config = dict(
    model='contrastive image-text model',
    dataset='flat shapes of many kinds, plain or patterned, on busy backdrops',
    train_examples=195000,
    image_size=64,
    crop_scale_min=1,
    horizontal_flip=False,
    tokenizer='char',
    vocab_size=29,
    loss='softmax',
    embed_dim=384,
    encoder_arch='efficientnet',
    encoder_norm='batchnorm',
    encoder_activation='gelu',
    encoder_channel_attention='eca',
    encoder_drop_path=0.2,
    encoder_depths=[2, 4, 2],
    encoder_kernel_size=5,
    encoder_stem='single',
    encoder_expansion=4,
    encoder_widths=[40, 80, 160],
    text_encoder_causal=False,
    text_encoder_width=192,
    text_encoder_layers=7,
    text_encoder_norm='rmsnorm',
    text_encoder_norm_position='pre',
    text_encoder_activation='swiglu',
    text_encoder_mlp_ratio=4,
    text_encoder_head_dim=32,
    text_encoder_fused_qkv=False,
    text_encoder_bias='all',
    text_encoder_qk_norm=False,
    text_encoder_parallel_block=True,
    text_encoder_inner_norm=False,
    text_encoder_drop_path=0.1,
    text_encoder_positions='learned',
    init='kaiming_normal',
    residual_init='none',
    optimizer='muon',
    muon_scale='original',
    learning_rate=0.0092,
    momentum=0.95,
    nesterov=True,
    orthogonalizer='newton_schulz_5',
    adamw_lr_other_params=0.0011,
    magnitude_pruning=0.5,
    max_steps=6400,
    batch_size=256,
    epochs=8.4,
    lr_schedule='cosine',
    final_lr_fraction=0,
    warmup_steps=120,
    weight_decay=0.1,
    adamw_weight_decay_other_params=0.01,
)
Rows from block 3 of the image encoder, named by matrix and row number. Each number is 128 + 24 x the weight over its row's rms, rounded and kept within 0 to 255. All counts start at 0. After the name is the row's rms in percent of the matrix's.
# convs0: expand pointwise conv (encoder.blocks.3.convs.0.weight, 320x80x1x1), inputs 0-79
convs0.80 106 [128 175 147 113 127 128 142 128 128 128 156 128 109 128 128 129 128  80 174 128 128 142 128 136 152  45  66 128 165 128 128 128 128  90 128 190 122 130 138 174 128 128 173 128 135 128 143 167 128 118 128 128 168 130 128 128 139 128 121 128 150 128 128 146 128 208 128 128 128  79 104 109 128 140 142 128 104 128 128 128]
convs0.81 129 [128 113  70 158 124 128 128 128 128 112 152 143 128 123 136 128 172 128 128 125 186 144 128 128  95 165 106 130 128 128 197  95  84 144 160 128 109 128 128 128 180  85 128 143 157 128 168 145 115 169 124 136 128 128 118 165 128 115 132 112 150 128  98 132 128 128 114 116 128 108  74 128 171 128 114  85 145 123 136 170]
convs0.82 097 [115 126 107 167 128 132 128 144 128 149 149 128 128 151 128  94 183 128 128 179 128 112 174 128 130 128 148  85 128 128  71  90 128 128 173 128 200 109 136 102 128 128 128 109 210 128 128 134 149 128 103 128 128 128 125 165 125 128 128  99  88 128 101 128 109 128 136  99 128 165 128 128 128 128 117 128 135 165 128 162]
convs0.83 107 [128 128  98 140  75 189  98 128 128 128 128 128 150 165  99 116 128 125  80 128  53 101 110 134 128 128 128 169 124 128 109 130 119  69 128 128 128 107 128 128 128 128 128 128  89 128 128  96 128 128  61 128 128 149 128 160 128 165 128 128  98 128 128 128 115 131 128  92 128 128 172 163 128 128 115 128 128 132  99 186]
convs0.84 102 [150 146 128 102 102 122 193 162 128  93 121 155 128 119 130 128 110 114 196 120 128 155 130 128 148 105 128 128 158 126 128 128 128 128 128 152 163 128 128 128 170 128 178 175 165 122 143 128  80 101 109 128 130 128 128 128 155 128 128 128 128 142  78 128  65  92 128 156 128 135  80 105 124 128 128  94  88 128 128 121]
convs0.85 120 [128 120 131 128 128 116 181 161 128 128 128 128 128 111  87 130 128 128 128 128  97 128 128 167  86 128 104 134 105 108 128 160 128 114 128 141  84 128 128 128 144 140 128  85 128 128 128 183 128 128 128 128 128 128 128 138 128 138  73 135 106 163 166  80 145 112 183 104 164 128  70 128 128  80 136 128 128 120 158 196]
convs0.86 101 [164 147 103 128  97 143 128 128  89 103 128 129 120 146 186 172 128  84 128 128 128 147 128 128  99 158 155 128 128 128 127 138  96 145 128 128 159 138 128  93 128 128 170 156 121 138 128 117 125 128 128 128 147 159 128 128 128  66 130 101 123 152 180 128  77 130 128 170 128 128 128 144 128 128 167  45 128 163 128 135]
convs0.87 096 [128 159 125 128  48 128 158 128 139 128 128 114 128 128 128 107 128  98 128 196 128 128 125 112 128 119 128 165 128 128 128 128 128 164 128 128 128 169 128 125 171 128 127 128 181 128 133  73 170 128 118  82 128 128 128 143 129 128 171 123 128 128 128 119 128  88 128 169 128 128 128  61 128 151 194 128 149 129 128 128]
convs0.88 094 [128  88 128 128 135 128 128 117 128 128 139 128 128 131 128 133 128 144 137 128  77 160 128 128 125 130 128  86 212 106 128 159 146 162 152 128 155 102 128 128  88 128 124 128 163  79 128 223 138 146 159 128 128 128 144 183 197 128 128 128 128 128 128 137 128 128 146 120 128 153 128 128 128 117 128  92 147 128 128 128]
convs0.89 096 [128 128 121 128 128 160 121 147 128 128 140 113 128 128 128 128 128 128 128  64 156  85  83 128  87 128 128 128 163 128 147 149 128 128 128 128 149 174 169  95 128 106 136 163  65 128 128 128 128 128 128 181 159 128 128 128 142 128 128 106 144 128 128 128 128 128 112 156 128 143 128 118 128 128 119 128 128 224 159 194]
convs0.90 094 [128  83 128 135 125 145 128 114 106 128 151 128  84 184 132 130 128 128 128  95 157 128 117 128 128 106 128 144 142 155 128 161 165  80 128  88 122 128 114 103 158 128 128  97 128 128 128 128 128 128 164 128  94 161 109 128 122 128 123 148  87  73 138 174  66 128 114 156 142 120 128 192  82 128 128  91 128 154 128 128]
convs0.91 106 [128 148 110 128 128  77 154 164 136 128 110 128 128 126 128 118 128 132  78 128 128 128 128 128 128 128 128 128 128  74 128 106 183 112 128  78 133 128 128 197 128 128 128 128 174 151 127 174  99  86 152 165 134 128 187 195 128 156 161 112 128 128 142 128 128 169 128 128 128  83 126 128 131 111 130 128 128 138 128 120]
convs0.92 099 [175  83 136 142 190 128 118 128 128 128  77 158 128 163 128 174 127 106  74 128 128 128  87 128 128 128 128 149 128 128 128 128 116 108 132  67 128 158 105 128 128 128 128 160 155 128 156 128 128 128 128  67  92 128 128 128  93  87 109 128 154 134 128 104 140 128 128 128 128 132 128 128  88 176 128 121 103 128 128  73]
convs0.93 054 [128 128 128 128 128 128 128 128 128 128 103 128 128 115 128 128 128 128 116 128  86 128 128  88 174  88 128 175 128  87 128 162 118 108 128 128 175 128 128 109 128 128 128 128 128 128 128 123 135 128 128 128 128  95 128  40 146 180 109 128 135 128 128 114 130 128  91 193 128 128 128 184 172 160 128  52 128 128 128 129]
convs0.94 106 [185 127 102 138  99 128 139 137 128 112 114 139  86 156  77 128 128 128 140 100  77 105 128 128 168 128 136 178 147 128 128 128 128 100 161 145 128 158 128 109 128 128 154 128 128 128 172 128 116 128  36 128 128 128 128 128 143 116 128 167 110  91 128 128 143 128 132 165 128 128 123  98 128 128 114 128 128 128 175 188]
convs0.95 113 [128 106 128  88 145 128 146 103 141 128 128 128 128  98 146 148 150 128 137 108  98 167 106 128 181  77 114 128 128 128 127 128 128 107 149 138 118 128 128 128 193 185 119  93 128 128 128 120 128 193 128  98 113  84 128 103 150 127  59 128 128 136 128 128 128 128 128 151 128 128 128 128 128 188 176 128 128  84 128 128]
convs0.96 111 [128 128 128 128 107 128  91 129 170 114  93 108 128  89 128 111 121 128 143  74 137 128 113 128 112 128 102  95 106 128 165 180 128 128 128 128 147 150  78 128 110 128 194 124 128 128 128 102 126 128 151 100 129 128 106 128 128 128 128 155 177  88 128 167 137 128 128 157 137 168  86  98 108 172 128 131 112 128  84 176]
convs0.97 107 [128 128  90 128 128  84 128 128 170 151 110 118 128 128 128 128 184 128 149 128 128 136 128 128 128 122 165 128 128 172 181 111  90 128 147 166 128  75 101 114 150 120 128 128 128 128 125 128 128 122 145 141  94 112 181 102 128 128 180 130 121 128 119 128  97 112 159 157 128 128 190 121 128 135 101 106  82 162 169  93]
convs0.98 094 [114 129 126 128 128  92  79 104 128  72 128 128 128 169  83 128 128 164 128 128 129 115 153 128 128 128 116  96 108 128 127 160 128 128 128 128 168 176 128 161 128 128 147 102  74 128  99 128 128 128 128 175 133 128 128 129 128 128 192 128 139  64 183 128 128 128 165 128 128 128 128  66 155 126 128 128 128 128 137 156]
convs0.99 112 [128 128 128 128 116  85 193 128 182 151 138 129 184 128 128 177 128 128 130 128  87 128 160 128 155 128  78 103 184 128  97 128 128 128 128 128 128 140  99  95 153  86 102 128 128 112 128  88 129  59 110 115 121 110 109 128 116  70 128 119 128 128  77 128 121 121 128 128 118 102 128 128 128 128 114 128 128 128 128 128]
convs0.100 106 [128 150 128 103 128 121 144 128 128 148 157 128  82  98 128 121 101 128 161 173 109 128 128 154  93 128 106 128 128 128 128  88 166 119 132  87 128  84 116 156 128  76  31 195 128 128 105 106 128 128 128 128 159 128 104 119 128  80 128 128 128 105 128 128 147 160 157 105 128 128 128 128 128 128 128 128 128 128 159 128]
convs0.101 083 [128 128  93 128 128 128 128 112 128  91 128 128 128 150 190 128 128  87 126 103 128 142 138 102 128 128 128 128 146 128  93 104  84 137 128 128 128 128 138 188 128 128 128  93 128 128  83 128 128  99 156 110 128 128 106 128 219 143 106 128  88 174 128 118 113 128 102 128 104  70 128 128 128 194 128 131 128 128 128 138]
convs0.102 082 [128 128 128 128 143 140 128  72 128  86 128 128 133 130  98 128 142 130 128 128 156 148  87 101 128 128 100 128 128 154 128 128 128 136 193 128 111 148 128 128 178  68 128 128 128 128 115 128 128 128 131  75 128 128  80 128 128 123 148 170  99  73 175 177 128 155 128 128 128 128  87 137 180 121 128 126 118 155 167 118]
convs0.103 100 [128 131 128 128  86 188 129 128 112 128  92 128 141 145 128 101 121  66 128 132 128 128 168 119 128 128 128 161 128 128 128  88 128 128 178 128 128 128 148 128 190  92 224 128 126 128 166 113 128 128 158 103 128 128  61 145 155 142 128 137 128 128 152 128 128 128 128 106 128 128 128  88 142 147 128 128 140 128 128 128]
convs0.104 125 [115 192 150 151 112  99 147 128 138 133 131 138 128 128 128 136 128 176 128  89  72 128  82 148 128 128 133 143 103 116 128 125 152 126 118 128 128 128 128 128 128 128 128 128 128 128 131 128 215 128 139 109 128 128  57 112  98 128 128 100 128 181 128 128  85 128 128  85 183 128 128 128 128 113 128 128 102  90 135 106]
convs0.105 105 [128 117 144 128 105 159 128 128 128 178 128 128 125 128 128 128 128 128 128 128 128  57 128 128 116 129 128 187 121 117 104 147 136 128 128 178 137 113  87 128 128 146 128 128 117 119 151 128  96 150 128 130 180 128 128  93  85 103 128 146  81 191 128 195 128 128  89 122 128  91 195 128 128 128 128 128 132 128 128 128]
convs0.106 103 [128 128  99  80 128 139 128 128 175 128 128 128 131 113 105 110 108 123 128 128 128  82 128 175 128 109 111 128 128 131 164 104 128 128 158  68 128 128 128 128 122 128 128 159 113  66 128 128 143 128 128  66 128 128 128 149 128 138 128 128  64 128  90 128 128 128  85 184 123 161 174 123 169 177 128 128 128 128 128 149]
convs0.107 142 [173 159 158 128 121 158 121 147 128 121 164 104 129 176 109 118 128  90 179 160 133 122 128 128 153 128  95 147 179 128 114 128 171 105 128 128 157 148 103 185 153 111 128 128 120 128 148 128 128 128 128 143 191 128 110 110 128  69 115 128 100 124 106 144  97 120  92 128 137  82 137 101 128 132 128 101 128 128 161 130]
convs0.108 104 [154 131  93 128 128 128 128 131 128 128 128 128 128 128 131 128 150 128 128 128 153 113 146 128 100 128 128 128 103 181 143 193 128 129 128 128 127 122 128 128 128 113 128  64 106  64 128 128 128 144 128 180 128 128 128 128 105 114 128 141  41 128 135 167 128 150  90 160 128 100 152 128 128  64  78 121 128 128 160 128]
convs0.109 058 [105 128 113 144 177 128 150 128 128 128 180 128 128 128 128 128 128 143 128 141 107 128  82 128 220  65 128  56 128 124 128 128 128 128 128 128 204 128 210 159 128 128 128 128 128 128 128  85 139 128 107 128 128 128 128 128 128 128 128 128 128 128 128 128 128 128 128 128 169 128 128 128 128 128 164 128 128 117 128 128]
convs0.110 075 [139 128 128 100 128 128 128 128 137 128 180 128 128 128 128 128 128 128 179 185 106 128 187 128 128 128 128 128 128 128 115  78 128 117  95 119 128 128 128 128 164 128 203 128 151 106 159 171 133 128  76 128 151 106 128 128 128 128 128 110 170 201  94 170 162 128 128 128 128 142 157 128 128 140 114 131 107 145 147 128]
convs0.111 107 [106 151 131 172 113 141 128 128 123 128 128 133 173 128 119 128  66  90 128 163 156 126 176  92 128  83  71  81 170 158 128 128 126 128 128 128  95 128 128 207 128 128 128 180 134 128 110 166 143 128 128 128 128 160 109 128 128 128 128 104 128 128 128 128 128 128 141 155 152 171 128 128 122 128  94 128 159 129 128 128]
convs0.112 100 [108 128 128  86 128 128 148 165 128  98 128 142 110 128 128 153 134  72 128 128 128 128 162 128 128 100 128 128  95 128 101 128 128 164 154  86 183 101 138 128 167  81 135 128 128 108 128 128 129  71 186 148 128 128  93 128 128  75 128 128 128 128 174 128 148 149 162  88 102 128 128  90 128 118 152 128 128 128 171 128]
convs0.113 110 [128 145 126 100 132 150 128 128 128 136 124 128 138 128 128 107 128 102 128 128 104 100 211  90 149 128 128  99 123 128 128 128 202 128 146 128 128 128 128 128 128  81 190 170 128 128 128 128 133 128 107 128 195 128  78 128 193 134 130 128 171 128  99 132 128 122 128 138 119 128 125 128 105 165 153 158 109 128 128 108]
convs0.114 087 [128 195 128 127 147 125 128  90 128 128 128 128 128 184 145 128  96 136 128  63 128 189  75 151 128 109 128 128 157 128 122 128 128 128 128 128 128 128 200 168 184 128 128 128 202 128  94 128 120 101 128 128 128 177 128 128 108 128 128 128 137 109 128 116 128 128 128 167 128 128 128 128 128 128 139 128 128 128 153 128]
convs0.115 079 [165 191  78 125 128 128 128 128 128 128 128  84 128 128 156 128 128 128 125 128  47 103 128 128  58 128 128 128 128 128 128 128 107 170 128 128 144 137 128 128 170 128 128 128  72 128 128 128 128 106 128 119 128 128 142 128 128 128 128  84 128  88 128 103 128 128 128 132 183 127 128 128 128 199 128 128 118 154 176 128]
convs0.116 089 [128 147 128 128 162 164  89 128 131 128 128 112 119 128 164 184 128 147 146  68 167 128 128 153 128 157  74 105 154 128 104 171 128 194 128 128 128 128 185  55 128 128 161 183 128  78 128 128 128 128 128 104 128 128 128 128 128 128 128 128 127 128 128 140 128 128 137 128 157 157 144 128 128 124 121 128 128 156 128 128]